From a checkpoint of a small spectrogram enhancement model: trained on short made-up English sentences, spoken by a formant synthesiser in many voices, 26041 training examples.
Rows from block 7 of a small spectrogram enhancement model, named by matrix and row number. Rows with one number belong to one channel. Each number is 200 + 20 x the weight over its row's rms, rounded and kept within 0 to 999. All counts start at 0.
Before each channel's rows are labels from the 100 clips, of 14976, where the channel reaches its highest value: "top examples" is what is common among them. Only what is clearly more common there than usual is listed. The data: short made-up English sentences, spoken by a formant synthesiser in many voices. In brackets: how many of the 100.
# convs1: first pointwise conv (model.mid.1.convs.1.weight, 128x128x1x1), inputs 0-127
# convs3: second pointwise conv (model.mid.1.convs.3.weight, 128x128x1x1, transposed), outputs 0-127

top examples: clipping (26)
convs1.32,232,172,189,182,251,191,197,200,197,172,236,172,220,177,206,208,208,164,195,208,193,262,192,196,183,191,197,204,202,212,200,212,192,204,149,202,221,237,221,205,188,186,211,184,204,214,212,192,213,236,205,199,145,191,191,202,162,177,210,182,219,201,198,218,218,193,178,166,203,202,220,202,207,185,212,208,204,206,175,171,197,213,167,242,206,188,206,203,191,166,240,182,212,177,197,206,170,224,208,204,174,187,210,161,182,207,200,207,198,203,161,202,200,169,169,181,185,201,188,198,202,218,169,208,200,179,221,204
convs3.32,221,201,183,204,194,168,197,220,226,188,202,192,173,195,206,181,218,201,219,159,176,220,190,232,225,193,221,175,213,191,190,198,219,203,228,208,220,202,169,206,210,208,187,208,188,218,240,170,233,245,184,180,178,169,217,212,236,182,209,204,193,224,198,193,189,240,201,180,204,193,232,176,211,207,200,197,237,165,183,169,174,217,195,200,183,229,186,240,188,222,169,188,198,230,184,187,184,215,201,204,234,225,195,201,209,183,173,231,153,196,176,185,198,187,179,190,228,223,200,182,194,202,203,196,232,222,211,196

top examples: mains hum (82); clipping (45)
convs1.62,232,208,191,256,221,182,202,203,176,154,211,232,219,189,183,208,195,194,223,190,232,188,209,190,191,212,184,190,223,198,197,190,202,193,196,218,197,197,240,201,205,195,232,202,220,200,182,219,201,217,160,174,176,175,183,188,217,191,205,223,215,209,178,192,216,185,192,175,178,208,224,216,187,216,199,181,206,228,195,159,223,167,184,199,239,220,216,186,204,223,185,203,204,208,214,263,211,217,217,158,214,196,150,190,174,217,187,203,174,189,189,175,208,180,197,243,207,207,215,178,191,197,186,179,202,177,209,218
convs3.62,224,177,215,165,205,211,208,213,165,225,210,221,188,189,216,196,160,189,213,204,191,190,186,196,205,190,191,188,195,186,228,223,188,218,202,170,194,200,226,202,205,221,171,198,167,219,207,219,164,205,206,190,193,189,220,215,212,213,195,214,181,186,204,212,245,177,190,224,209,222,191,194,171,186,187,199,217,204,185,197,245,229,230,211,237,218,191,219,195,212,231,223,224,201,213,242,178,152,217,176,179,179,138,221,198,218,212,174,183,199,218,229,176,225,207,211,199,219,190,213,175,185,188,181,205,230,228,210

top examples: mains hum (71); clipping (40)
convs1.127,199,215,166,192,183,205,209,195,202,206,198,209,183,219,191,202,231,197,182,219,219,198,200,184,205,169,238,213,218,180,222,202,219,185,202,162,197,212,204,144,172,188,209,218,175,206,202,194,176,223,182,241,203,197,201,160,198,219,217,185,198,227,206,192,195,177,224,206,214,216,265,189,199,221,171,177,189,215,203,220,192,176,215,201,213,196,215,230,233,207,205,186,211,223,169,199,166,205,209,207,196,212,177,204,234,212,164,206,229,212,171,165,210,214,205,184,224,249,184,167,202,208,194,183,180,230,181,213
convs3.127,207,176,211,179,214,204,184,199,179,205,205,199,180,185,177,221,165,214,175,200,201,191,175,164,203,231,216,182,214,165,200,182,177,226,186,206,189,216,201,225,207,212,175,202,193,224,185,168,202,200,223,184,208,185,223,240,179,191,159,230,171,171,194,175,222,205,185,214,204,233,192,192,194,186,210,209,184,174,181,208,194,207,252,224,211,200,157,194,164,219,204,216,204,219,236,185,177,185,196,170,193,211,222,173,215,233,174,184,189,173,229,225,193,209,183,205,201,200,181,201,156,172,210,188,199,217,237,196

top examples: thin (high-pass) (60); white noise (46); clipping (27)
convs1.81,198,219,223,160,207,201,161,210,241,232,214,165,179,203,203,215,167,215,224,198,216,210,192,208,164,207,176,201,187,219,180,205,197,214,200,193,190,225,165,194,209,230,205,200,195,197,208,236,207,204,239,190,205,191,191,195,211,229,186,175,178,163,204,181,182,204,204,182,241,220,189,197,222,204,155,175,192,215,194,209,209,207,216,204,202,201,169,161,196,202,202,216,169,205,187,217,209,208,174,197,186,218,230,205,183,192,125,221,189,203,230,207,234,213,186,180,196,180,199,198,217,221,197,204,187,227,216,235
convs3.81,206,191,203,203,214,187,169,194,200,186,183,143,202,190,154,204,176,199,190,171,171,176,201,177,210,213,221,186,224,195,191,202,179,213,206,205,188,179,154,201,203,167,206,205,200,196,186,204,217,228,192,210,200,178,205,194,211,192,195,192,234,228,168,177,181,182,181,204,174,200,212,183,215,163,197,186,209,202,208,208,189,206,212,197,194,208,205,192,186,209,180,220,163,210,210,194,148,193,181,187,227,225,207,162,177,191,165,198,193,170,218,202,233,172,146,153,213,160,205,206,196,189,242,209,206,221,174,209

top examples: mains hum (67); clipping (40); white noise (29)
convs1.63,195,207,169,192,172,213,203,204,195,214,216,190,199,203,216,218,192,203,227,235,194,194,175,170,211,181,227,205,195,228,222,209,189,220,198,173,199,215,215,187,124,211,206,194,224,210,162,177,187,199,217,267,204,241,234,213,191,192,189,192,191,198,171,180,162,190,209,219,188,158,160,211,190,199,188,195,218,219,229,226,190,217,198,217,188,202,195,215,171,207,199,192,200,175,212,185,188,200,195,223,207,211,211,188,217,210,213,212,189,201,188,232,174,216,234,185,197,196,145,205,199,173,216,189,214,212,174,198
convs3.63,176,211,184,220,191,208,205,184,243,160,183,176,218,215,184,180,213,180,211,190,196,201,223,213,192,178,194,212,172,224,176,209,235,181,200,189,219,178,190,182,189,178,214,192,196,192,189,223,214,195,197,211,214,218,180,183,194,182,215,175,227,223,197,207,161,225,209,209,211,168,207,205,199,203,196,204,189,218,243,213,197,182,171,191,160,170,223,174,228,174,206,168,193,182,164,164,223,228,193,215,195,239,215,204,176,200,198,227,187,215,170,177,198,202,209,174,212,198,252,175,229,227,224,208,231,182,181,200

top examples: thin (high-pass) (71); white noise (53); clipping (25); pink noise (25)
convs1.97,193,196,196,188,206,229,222,225,227,209,162,188,211,217,202,191,224,218,204,210,226,210,176,211,222,192,208,210,193,182,210,229,173,204,220,199,199,197,198,209,211,193,207,218,225,184,162,184,216,201,242,207,196,238,200,186,194,197,300,205,162,216,214,180,182,211,192,218,177,195,171,178,182,168,203,223,189,188,176,203,205,191,202,221,172,202,204,190,176,199,195,221,183,172,207,203,217,194,193,235,203,185,209,187,192,214,209,212,200,185,177,212,177,219,190,183,195,213,191,207,121,184,205,196,217,197,214,202
convs3.97,186,210,189,208,199,199,219,191,228,211,198,175,202,203,199,180,216,186,191,172,192,189,211,210,197,210,205,238,170,251,187,217,229,193,194,211,192,162,178,202,181,167,259,193,241,210,214,213,203,208,180,191,219,206,183,172,208,183,230,170,237,242,201,200,181,199,203,186,202,166,209,204,221,192,183,191,224,240,200,185,204,200,184,188,189,198,231,188,226,170,211,201,194,194,176,197,222,212,159,208,218,240,182,213,185,169,206,216,215,215,180,167,183,180,204,152,212,242,190,204,205,217,200,198,198,175,207,183

top examples: mains hum (97); clipping (42)
convs1.113,208,166,200,237,219,221,215,198,180,218,207,222,195,186,201,192,221,203,155,213,189,210,188,201,226,202,153,178,171,171,194,205,171,191,208,215,198,202,180,199,177,197,182,189,195,214,206,194,207,199,191,213,204,186,152,170,188,196,211,233,247,215,190,207,198,178,219,207,214,283,185,216,202,212,206,213,192,200,188,216,211,213,210,206,168,204,169,259,232,213,220,197,195,225,167,188,226,214,197,182,196,202,176,217,205,193,183,224,201,175,216,190,206,210,179,194,176,212,171,186,163,209,205,199,200,228,199,191
convs3.113,207,181,223,179,222,197,197,185,195,207,191,189,180,180,176,195,200,261,143,195,208,199,184,174,213,209,212,242,180,180,223,159,175,222,181,200,168,235,187,229,209,219,230,208,197,212,218,187,168,209,197,240,216,193,220,199,178,239,181,227,170,180,208,177,227,206,179,187,189,208,164,219,228,170,236,193,207,207,204,208,190,194,225,214,220,240,210,217,168,196,194,217,202,205,190,187,198,180,225,194,191,221,185,186,199,198,202,180,200,171,233,226,186,195,208,204,180,206,203,220,177,191,198,182,197,208,218,183

top examples: clipping (43); thin (high-pass) (38); white noise (27)
convs1.55,219,181,195,160,216,184,163,201,200,173,188,173,193,181,213,210,185,196,226,184,237,211,194,193,176,188,191,206,190,184,208,211,171,228,188,227,218,214,158,229,193,217,205,204,190,174,202,188,200,194,211,197,202,205,214,200,211,186,224,176,225,236,176,189,218,149,230,212,176,209,207,187,171,196,229,167,190,233,205,185,213,226,189,204,196,226,197,221,207,195,202,159,183,210,206,150,200,189,162,198,234,213,182,177,231,192,188,248,223,218,196,202,199,182,224,171,192,181,190,216,166,189,210,210,221,195,192,226
convs3.55,210,188,223,189,209,202,224,207,179,224,164,185,208,185,194,185,192,219,194,181,192,186,191,206,209,184,211,191,178,200,227,217,218,206,182,184,167,212,197,220,185,221,205,192,234,196,193,199,176,194,220,206,206,212,203,212,204,160,212,218,205,184,226,211,199,165,152,224,212,209,209,194,183,208,199,191,190,237,188,228,197,214,210,220,222,182,169,159,218,143,229,211,195,177,209,205,213,174,215,177,162,180,177,245,198,177,213,194,193,204,200,227,240,187,206,182,221,235,189,243,172,211,220,164,223,226,218,205

top examples: mains hum (51); clipping (25)
convs1.40,203,232,236,223,185,185,192,183,263,169,185,179,202,197,201,182,174,181,197,208,222,209,196,201,194,168,190,117,209,194,207,199,222,194,207,185,207,199,211,192,185,176,184,221,196,198,201,204,186,182,195,201,232,164,194,213,212,185,177,200,186,175,174,178,209,201,160,232,154,203,209,194,183,230,198,222,213,228,209,185,198,218,222,202,202,169,212,239,197,171,169,209,209,212,191,192,208,200,214,210,197,195,244,224,210,202,206,178,186,216,192,225,187,177,226,190,187,195,213,192,225,230,204,191,201,176,175,195
convs3.40,202,207,200,210,198,182,255,239,187,226,190,217,168,211,219,164,202,206,193,191,199,172,182,228,202,166,188,195,170,202,186,202,213,205,184,180,157,188,200,205,175,173,227,197,202,195,203,191,197,200,183,198,234,201,196,193,196,184,219,208,197,207,239,139,193,208,174,198,224,207,221,176,188,216,191,190,249,211,176,194,213,175,193,215,205,228,192,200,205,183,222,218,218,192,235,223,200,190,207,193,195,206,187,239,226,135,196,211,213,221,188,182,205,196,213,198,216,227,199,226,174,198,215,165,221,199,206,233

top examples: thin (high-pass) (28)
convs1.37,186,170,186,209,172,229,207,182,209,198,218,209,212,190,161,196,213,178,197,194,183,206,189,190,229,220,214,205,166,235,207,213,198,182,228,209,198,186,206,211,222,174,177,222,199,204,209,161,193,114,240,198,217,206,224,198,189,196,193,195,191,179,224,230,203,207,205,226,224,198,197,202,228,202,232,221,201,217,171,239,186,207,183,202,208,196,200,210,178,181,191,201,202,197,193,159,192,151,173,206,248,215,192,196,238,186,174,171,186,231,198,198,225,199,181,204,222,180,224,187,202,200,207,208,214,189,201,198
convs3.37,206,183,204,184,229,170,166,194,200,205,220,172,208,180,158,206,173,214,184,168,174,205,185,155,223,224,219,198,218,191,214,185,182,222,210,202,180,203,168,220,212,180,187,225,180,221,203,179,218,224,203,220,229,173,219,214,193,207,183,229,203,198,197,173,213,215,197,175,178,214,208,198,237,165,213,220,200,186,189,180,162,214,216,207,203,198,206,220,182,209,181,219,144,216,197,190,178,192,195,183,232,187,197,155,213,188,156,196,174,172,213,207,183,177,170,184,212,216,212,227,188,187,229,190,207,215,211,181

top examples: mains hum (97); clipping (43)
convs1.91,163,182,210,200,227,208,186,221,197,199,170,204,180,199,208,243,185,205,217,207,218,231,198,234,183,204,180,194,207,190,208,226,205,199,190,141,203,190,179,206,194,202,203,185,178,172,170,170,193,205,173,207,223,217,175,183,181,182,213,209,206,221,231,217,214,228,198,189,234,235,193,197,190,214,192,208,172,185,195,215,176,247,188,212,173,217,180,189,188,179,213,224,234,208,198,231,211,220,221,203,206,190,217,198,208,185,178,196,193,215,178,231,210,186,190,201,204,202,170,207,154,179,222,217,191,150,167,242
convs3.91,194,186,194,186,218,195,215,161,195,226,189,176,162,181,193,177,178,233,149,183,174,173,201,195,194,229,199,208,176,215,237,186,202,205,171,207,195,185,186,199,187,172,232,219,232,214,200,207,194,220,232,235,217,194,193,181,176,173,171,167,199,184,200,218,210,198,212,167,191,174,168,185,245,163,229,210,197,202,188,195,183,218,232,196,206,206,202,215,184,194,232,216,192,207,188,201,207,199,189,198,222,236,187,184,179,203,236,189,203,210,201,199,176,177,219,173,211,225,175,194,203,198,194,198,200,193,202,139

top examples: mains hum (26)
convs1.10,195,209,252,211,216,208,185,175,178,187,190,213,219,192,199,198,201,194,163,205,157,185,204,211,201,200,170,199,203,159,215,241,205,220,203,197,263,208,221,201,192,201,209,229,179,224,212,187,192,187,196,202,196,178,203,183,215,210,221,221,203,209,180,175,209,207,226,223,162,227,180,204,175,203,232,225,207,212,209,204,204,183,207,193,138,198,182,223,184,195,159,196,224,220,196,161,208,200,179,218,200,207,199,225,205,188,176,166,183,171,216,194,193,195,188,166,179,183,185,211,166,235,216,193,182,188,187,217
convs3.10,196,213,193,206,180,188,234,216,195,200,217,211,194,193,218,179,144,163,214,190,185,177,204,213,185,190,193,184,171,184,205,200,239,186,191,183,224,171,204,195,176,179,179,217,141,236,195,221,197,204,203,179,189,219,185,197,195,167,207,186,209,212,214,197,188,214,241,176,184,179,197,165,195,214,176,210,208,178,197,193,244,189,196,198,212,177,204,210,236,237,235,219,214,175,181,228,189,210,217,205,216,177,204,215,191,248,173,222,185,227,184,189,187,210,231,195,222,172,205,195,187,217,190,177,210,207,168,219